Rows from block 7 of a small image deblurring model, named by matrix and row number. Rows with one number belong to one channel. Each number is 128 + 24 x the weight over its row's rms, rounded and kept within 0 to 255. All counts start at 0. Numbers have three digits each.
Before each channel's rows are labels from the 100 images, of 14976, where the channel reaches its highest value: "responds to" is what is common among them. Only what is clearly more common there than usual is listed. The data: close-ups of made-up surfaces with and without defects. In brackets: how many of the 100, against the usual share in percent.
# convs0: first 3x3 conv (model.mid.1.convs.0.weight, 128x128x3x3, each kernel summed), inputs 0-127
# convs1: second 3x3 conv (model.mid.1.convs.1.weight, 128x128x3x3, transposed, each kernel summed), outputs 0-127

responds to: circuit traces (35 vs 11.2)
convs0.20:107102168110117128102167131167124112150137163119156139142115135127137128124077131140127100099121125110145121159089110077101120139139076133149095149127156115177106126194112144118133159111103104134104128113115136124124117126119128150151129129111132148126156096140162142153142149109144185083122128153153143152136138127113155134097132137132137140131132121148166125147094115124144237165150
convs1.20:125150134145140128121112141146135140098126141138111120110117052133124162112116183183132096151133142137139133139139118114100143176117177122118168087135103096101153097114137117094159189127113115126117118156133119142150155131150133164135106138152113113085149115163115100136125141115142106135147155121141164079065185146126097121155102136130102108088125102145128134094164131146127155121131

responds to: stone (53 vs 10.9); brushed metal (37 vs 11.3)
convs0.125:131128134129153133113146094137140132134133129098148136125140143127110092129131139138173156109124139142149098133137136112096152091089129109113111095120155147130117116148136118110092133123070146161150139124137134153126131125163088141125134154116147135130131097138209133159128125120140088193103130073100137131162129135144162143173108086108116152121086113109123125138139125228161139117109
convs1.125:086123104161111181163135153101113154118092109161114152109139101131125125121110151113101109147138127126087142152122118123107074117137137123157158173128097104131146147175134137109123127125105135117136138149130159150095150124104122189123141142168115144153138143125131105139101153065111117097102106186147142151133149126083112132103126138125096146186119119090098115114140135127148091085093

responds to: wood (100 vs 11.1)
convs0.85:093122144126155147113084129142121104134096115120137162132079128129178137135131095125127141092152142109208144130119139146127158089108132142111141130113109128108126105130111129112130101126184112135116099127129133133109095187135132155113137098147148147092224126144135127146141118113130131142130134143139202128154115129165106133132136152134128130133204106169143130140106117123105132131118
convs1.85:152089149103106151154102148148123127126130131106167124158118119126146122118138113169114096121087157105082161147098133124127088172131143127122158071128106119122152115129157143127169129114126126140143129148118102186163128071112142099143098181136140122135097114122177128111108104121078139116141151117173131111132079091150152119131148149135100129118068124134095127145103146148108098149130

responds to: wood (100 vs 11.1)
convs0.64:081157113081111166127063108108131105141114113124146136131127125127122143133126152133138137109140119154210137060133129145113116113113136103131135151105092135103150163132121137109103099156109109116137110119129122178142106104111141134119122141137148128102123151166116154155080124151139117124171134083119176129145136125118116147185146112126124125192086146074143127119135140152140113150102
convs1.64:115108138117135118158142100168103126114145108126135096158114142114115158147133097151140122124101105128076145135116177108137098134151115133091129139096111117108159107169127122116151057135122123111116099151123108127111093076121153109096114119102101119125114105118157133152108091153098159102109150096112132090157112101157124093146112132147155149035108146096114117139118138144094127125092

responds to: wood (100 vs 11.1)
convs0.72:106114117133130162136147120160107201183142169147094139170066130093174153102142115120161135130099123126091099156161114146113097118114156159107130132099122124140131136167113113133170120096143114116128131136184159147168146147102114164115114140131139152133151114118111126127191114107133096131128119087159171131104151170131155155144106154116148124124135115120158121126151134118124110124136
convs1.72:132136140108099082120097108100159128142086135097152092121117168126153132141118123125083130123130157107148117107102106099159131138125137123138122119085133149106085149111104098149164161100157127113107112099120130134147102155139124115144177082106145153089119126164099138121079112148132155168142152151119145139157082119084174156136133120097157115142080108067112105104116112148125147140132

responds to: stone (79 vs 10.9)
convs0.92:144132105101142132158127158134113130119109114117133138126127119137133131168087155132131103149100128177132093146132148151151112109132098136118100120114088160121129095081147139098114107114086091080099130123077174089143107112134114127134100134097103132130096138107160135137104113124116113115126106176132110128149112138097119099146083157132099071110088122096110119078111138191122149079125
convs1.92:122108084116118114165088138123142099123148124146155150091119061114105121094142118163149091132114111131135141126134147132100106097121126101092150084136129144128110117105120110097150122098103178090134101132132084142140140148107111123164093143171079077147116102142104126172135120123166126152137112116126091082098108099139121125119085159099119142161119101121115131124115118081153096139109

responds to: stone (66 vs 10.9)
convs0.89:096086099149136126106127109114139152108111155134144129153131164143143158119095095131117131090154132130166130117113109092139110130134108156150095154099135127157111128118150163121099117122088157124085109141118143078078143129161135158127143106105119124109166118143174153127095130125168123120124101102140147146158106118089110090153117178120127182149141170114160105161129100149094186114129
convs1.89:143102128160138139115176094112110177147101119146148149079082087132132124102147122133139100134135099115102143096091110139103118147114151105121169096141184153095169124145201094096162132088127130126147175124140112125132109128133104133129136139147170140127122133137108149127152128139127136136170121168129143110141158168108150108128095132076137109119136100139136161146135180126147158125119

responds to: wire mesh (36 vs 11); woven cloth (30 vs 11)
convs0.16:115157105125129130137107118233140131138076150117153149103131085099110109138142112154113164108193104115123152119132123127096136141157153119088121153135122080107128131094110116106118137109118084128139089161101126152112139118178158111152145129148155140142111104101124124133130133119132167092114125118133104065140128147103112155103130123105129115137113138129133132114109108128130112117201
convs1.16:095101131083128156106143158126105143146137135125111144146117130107170096071096142109107115135152103146131188103145169114133168118116118127150131156128113173103144162140151171152123126167116158134111125136128119163120167134131159172105118153131143131154146142134118120139087147181121136133141172109153138128126124104157101135171113157190110138100121142118123139083123102124095174114096

responds to: woven cloth (86 vs 11)
convs0.67:092113065139134138150137097095118096077121129119110141117122109099134155168128139125107117137148094105116157115115114122132132118135121126102122129114160110138104104111133111136065140086128144115165137115171096077107113120169139199115135130131100152122126104133106094125156135117126148082092130097113115145116121151139075115093126087099154134128126147144105115088118129101124125173072
convs1.67:139142113124105185084105114150100146133142157155116154109147177104126166129149124141107166147122158115096080127154136138136116148160108135141192164129167128157124149156111092164127176127156156146102121168103128138101142157123113133137122110120130140112128118132123118123141129122120118172101099168138104131091153119149124149122129155113155140109143139090171092199133163136163125147144

responds to: circuit traces (30 vs 11.2); wire mesh (27 vs 11)
convs0.30:159130100129153130130141102247133121103122136169167103146127086112108123129129097138115131071115116150105151115149155125113126154155162109120170137124103142144129131140089121107108114117112148097132135139145116138127134124138123101139129104131117117119120129128129116128119119126098178104154128162102156133108134145142125129156097152152129114081125118145169081053116112123130144112182
convs1.30:111140143086190136180143129075126101129119113106122133121165120101116180103111106169167087125148140156106136077084105119141139089106134130149137124147107114140141130133143186121129105126105118129088115101115151156127107102175155157173133140128133133155133119102128167093115158170149160142114118107155146114123156148123098099140110122142093160114148140136108131131127125138148088088137

responds to: wood (69 vs 11.1); woven cloth (30 vs 11)
convs0.87:129118122115084141119128118128138172129138132141163151170105160167121128106096114096089104090098104141105131151148117108153122097131092180155108142103111097153138134078132129212154129133104110114115164097086158104128118112123119121125109160099134108103095096137109146084169131117118123130106144115110129107123122135074120104147107119102140093147133132160102131108101161126100141160145
convs1.87:121124104136165088123159161123141081110089125131126107106147142107169122168158153126127190121150136099178132145135120134121103100121175128129115140162140119104089158118133133085102128080122108123140094091124119089093115175130139138136130098085118118155150123119110109151122128130165131172088114133121133124146098114102138139092154111105159115125159115152181157107115111147167150139160

responds to: woven cloth (52 vs 11)
convs0.7:135155133105101150170115107118115182157117130143151130136119090127132136129099114090116130176164090129130157093148155109136126106166163129163135158118104130162146129096135124156096080110145128129189132129119082163078145120102135129111121143117122171133077099110111129111127111143125091086140103152138096090136114132108136117129153103109099107127119082131117164084123144138123134128176
convs1.7:149132105112108137124141121159114138142144135152113124118166141118169091171099140161124190141112124155126130138147073141141154121165120141129112152106127119109120145095117088083148153099147150101094135095090100137112152099159145110146142106145111121120111095162110147136156170119082157133067148117142122129169107130131111123088104177133170119134136168158077136139133123109119152149147

responds to: leather (32 vs 11)
convs0.43:161129146111151107103118114065088126122091137094147135121150092143120152134115122127155103122125121129129089138131091110151138147114134140158101108109148156137178082145113180125152125095150102093100105153120134144177126112151108124101176156118103105138133118111080149148138118120145124144091142166109137103146132094136135129097125117098127146122152114105097126158150125119108132222147
convs1.43:124152099125110132151141182099125133117129112147143140099138153129148168100124163136109124098151133096168135127117156144134134154164118127104139099122186128128133135160124152107136098127168128126134109172090100135170124134095109093105187125187186101106146113129119163141118153123146078082148147085108102106108105128109139139131169148121139104111146108179162146122135117137123111125135

responds to: wood (100 vs 11.1); smear (27 vs 11)
convs0.68:097092139122137166140179105123095124155102130116136141128135140145119126158107120138150125136151133084198089158145103083151115097132104154134098105127163110137105110113104171091087118120127133157139144112151163130126167152135091165133122121084157101146126147136123109143130153124099116141133112153144138151125141109184108185124143159097129153129155145158136104092103124086106150112094
convs1.68:174181136134148128106170117156100132123150099112112131106155120132143128130123123097155139104090191110089142127126100123123123122127110112089148148153131117101150117119076126100109114104136133101147119138108082155117147090152139128113102070087150139104159141080088124148150139124113171128114109146095134092137094143096136149151127137107152134129086118125160172155138157093133171137117

responds to: specks (40 vs 11.6); stone (36 vs 10.9); brushed metal (29 vs 11.3)
convs0.9:138115113117158145113112142146141152176143125115162097131157182150138136164110140119131109134146102124123128137114124135141122109117107123125124105105123095149144126158107132139124172111093136144149123121119129077155112112132105121098118172120131157131108084157142156221141158106084147164119109109191137127133139077127136128094144137098114160158123103109152114076141123160107162136091
convs1.9:131125144118153117072136122110137150155097151119128124101069097148106134107111125127167107121130145103114140147155156110095134122112154135104120152069125159112155136105143122137115122153162089104124153138179105092111103154109150143114159101109151120092145178134107112147116112128146090105135186145193139136165143132128113158103135113152116136096101150092091139133135088114128155138092

responds to: wood (100 vs 11.1)
convs0.61:130114132141134132104132135115147152124179118125132144142122141142132160110153119121129147134146109153206095107139139137117117122117136091136141119121079130127144134128113128120115121132140157130116147131135153105119129206104132192101154138135139160105185112127113125161194138120126148110138115116134202110158133136165128170136163113136144138172187133161109156117107088128092132142134
convs1.61:150131151102108188141095141089129097127170122126131124183096132163164117147115179112127132099116132130113160125115106132098145164136101117138135113149112126122132123145168120164170114130133120151166106108105145129164134084136130060115075135117134132116080067115140139103145123134116107101188151124139116110146112091118099115143155139159132104108117143157119127097124142093111132150136

responds to: woven cloth (100 vs 11)
convs0.62:152135085140121159147153069098138131100137110170123116198146127090157168150098092163124134161085084160105150151134132155146134160122147130147154128114118153178155129141138115150134138139141109100137111127122126111135109127101109112108120081103136105144098107141156134155110142158117138093117144155088157125122130138094128114125173139100094156114112144147096121088142117096126112075122
convs1.62:140096110127085134111116176179110126138082145128101121093133159150106114177102139072116120152122084123091145111105121147124171124150126146104109144122101101172146134130162109134101150147142166109162125137136132142141126137173126128145154150122143158122092076102151152110166086097069164147110092111110149135162129139089111109103113099142138134124129131133101135133115145168140116122136

responds to: woven cloth (96 vs 11)
convs0.6:194110107145156122156137195108108139142145150098157118124127113089100111116147119112115087154071140147123104128150126092181140142116152115116179077139119138124165154153107161119145087123097166093173127141109124147112126147151107143083125129157123105131129172091122116137136100150131112117130128148137089118093158115136146134155144131123093115107125135131102114088138106127120114119084
convs1.6:143136150112138104134080158101103099136067146105139124127135133136130155129085134098159133145116144114134191127124109144078107091165142134115108089111097130139146137087165118105129135161098117126148112124084123090119139082147114084093118114119128153170168145109118152115124106109138148093120102137097135152111105101124176115149142097159143116089143100123129132130098083099147093111124

responds to: wood (100 vs 11.1)
convs0.48:115125104149124147126113119151129103109158127098156184161096133110143113089107103151153171112090106147150134123151141127076124139096116096128117137142102122106100106125129138136145147099122118136147165124090140112109156216112122184128097125187107143131130117098153117118159096125165115124152135118123156105117152127135110106122142125080130114190102119088155129124148118136129094157126
convs1.48:108163130155114152138164091161108123115169148129129085135150134142108157151133085168119120146144115155085129154080142129146086169126087130099112170114129141124130082143104091145128094124145117122145119124111131144110131096104172091107137127117141101116146136095149105107115137138155159136079116088094136113124097151139098166129160122095118139043115115140144109111126131132144148131109

responds to: wood (100 vs 11.1)
convs0.39:183129145156108073129146118103136141156129151118154170123134116115118179136109139093143123179128154132114109155130120128112183108137085127134123150155124145179133134125133146094141115120146100152137158127104140106133128132120118136097121151188134128122066133152106168159177171136145097143104146149157097173116121140118134122126110139139091121106089146096134105154119094119128169142166
convs1.39:117072129123116107146102136137120107165142094093140107137126173181130128114125156157143152163145125137087129109111101083151123157104142129172124112120146068110133140152128121149093119134118137118155124105154152166156094122112092177110141119116108129133124105088119155110091134148163116131151144127142101112158152130105073132095155144101150143106128109116112171124090128092112086140081

responds to: specks (61 vs 11.6); tiles (34 vs 11.4)
convs0.15:134163144134141148097120122212144124106087086096130133077111122121147129131128123096137134172112093144130148127118119126130162150101135117138153145119154169099149160162113099054151136136142125189144116126152148116123133098122148131123117146091140146147156148124126119143121148083096144180098108119116123152072126097130163159148116169133113151119109153143113131125144100155154119127117
convs1.15:147135123132090127143114160101151105114079156157129136128145117177171108081096174145126123141158112134136149109122156124110154104119157120116122137123104140101122138151129111168114147101130123129171122124144083137135144181158148162143139170131169119099150098104137138151098120139135172115107185119186153120134085121167083134107160125122099169118124177109106131119113122120144125135147

responds to: woven cloth (96 vs 11)
convs0.36:144163124115138127145123166159131163121132113119139124158114089112145140126102134116103149133112082103098166126152210161116103150097170178091164100113129118136160144083154154141147110088137117121120115118120114098106097121132122077091140102127124148150120140162082092111095126114107149096142133162104118157106121143126165123100168134156147162113113141131100113148117148102127125105113
convs1.36:119155116133117132142147125118146140122136145100131087154176194132113123133148120099111106124133119109135129101115101081136189106123078146170143174124156130123115101128130106157130130098105152164181113121123111123162115127072113153123119153148143162152156092146119100154147127147124150170100155121170144092147123151163169139097151106151137172135114144127141104112143142141159122172130

responds to: woven cloth (100 vs 11)
convs0.93:151165148123115101132119124069117126147168113088178147132138132134118152126126152074135096102128127141110088152105132105126126157116155133177082148119144125150107117157097161110101111097129129071129138094137126065151128115130124127128120117117121098103136153132139100090103129105104167117083151114127127127129126093121165111146183135080096154101107137144083130129143112142148157156110
convs1.93:177122139165170137119120175129126166111136174124111127158132124122145117123157112079135082090116139147161125148122146162148143131145151092093115065123146091097165105152126113093143098098091115146188111165138165116150148111092143145080113140118132123128126137136128130135150122077138125089149125119107130120148134126158147119109092118124136103145153144101161122131153129148178136145099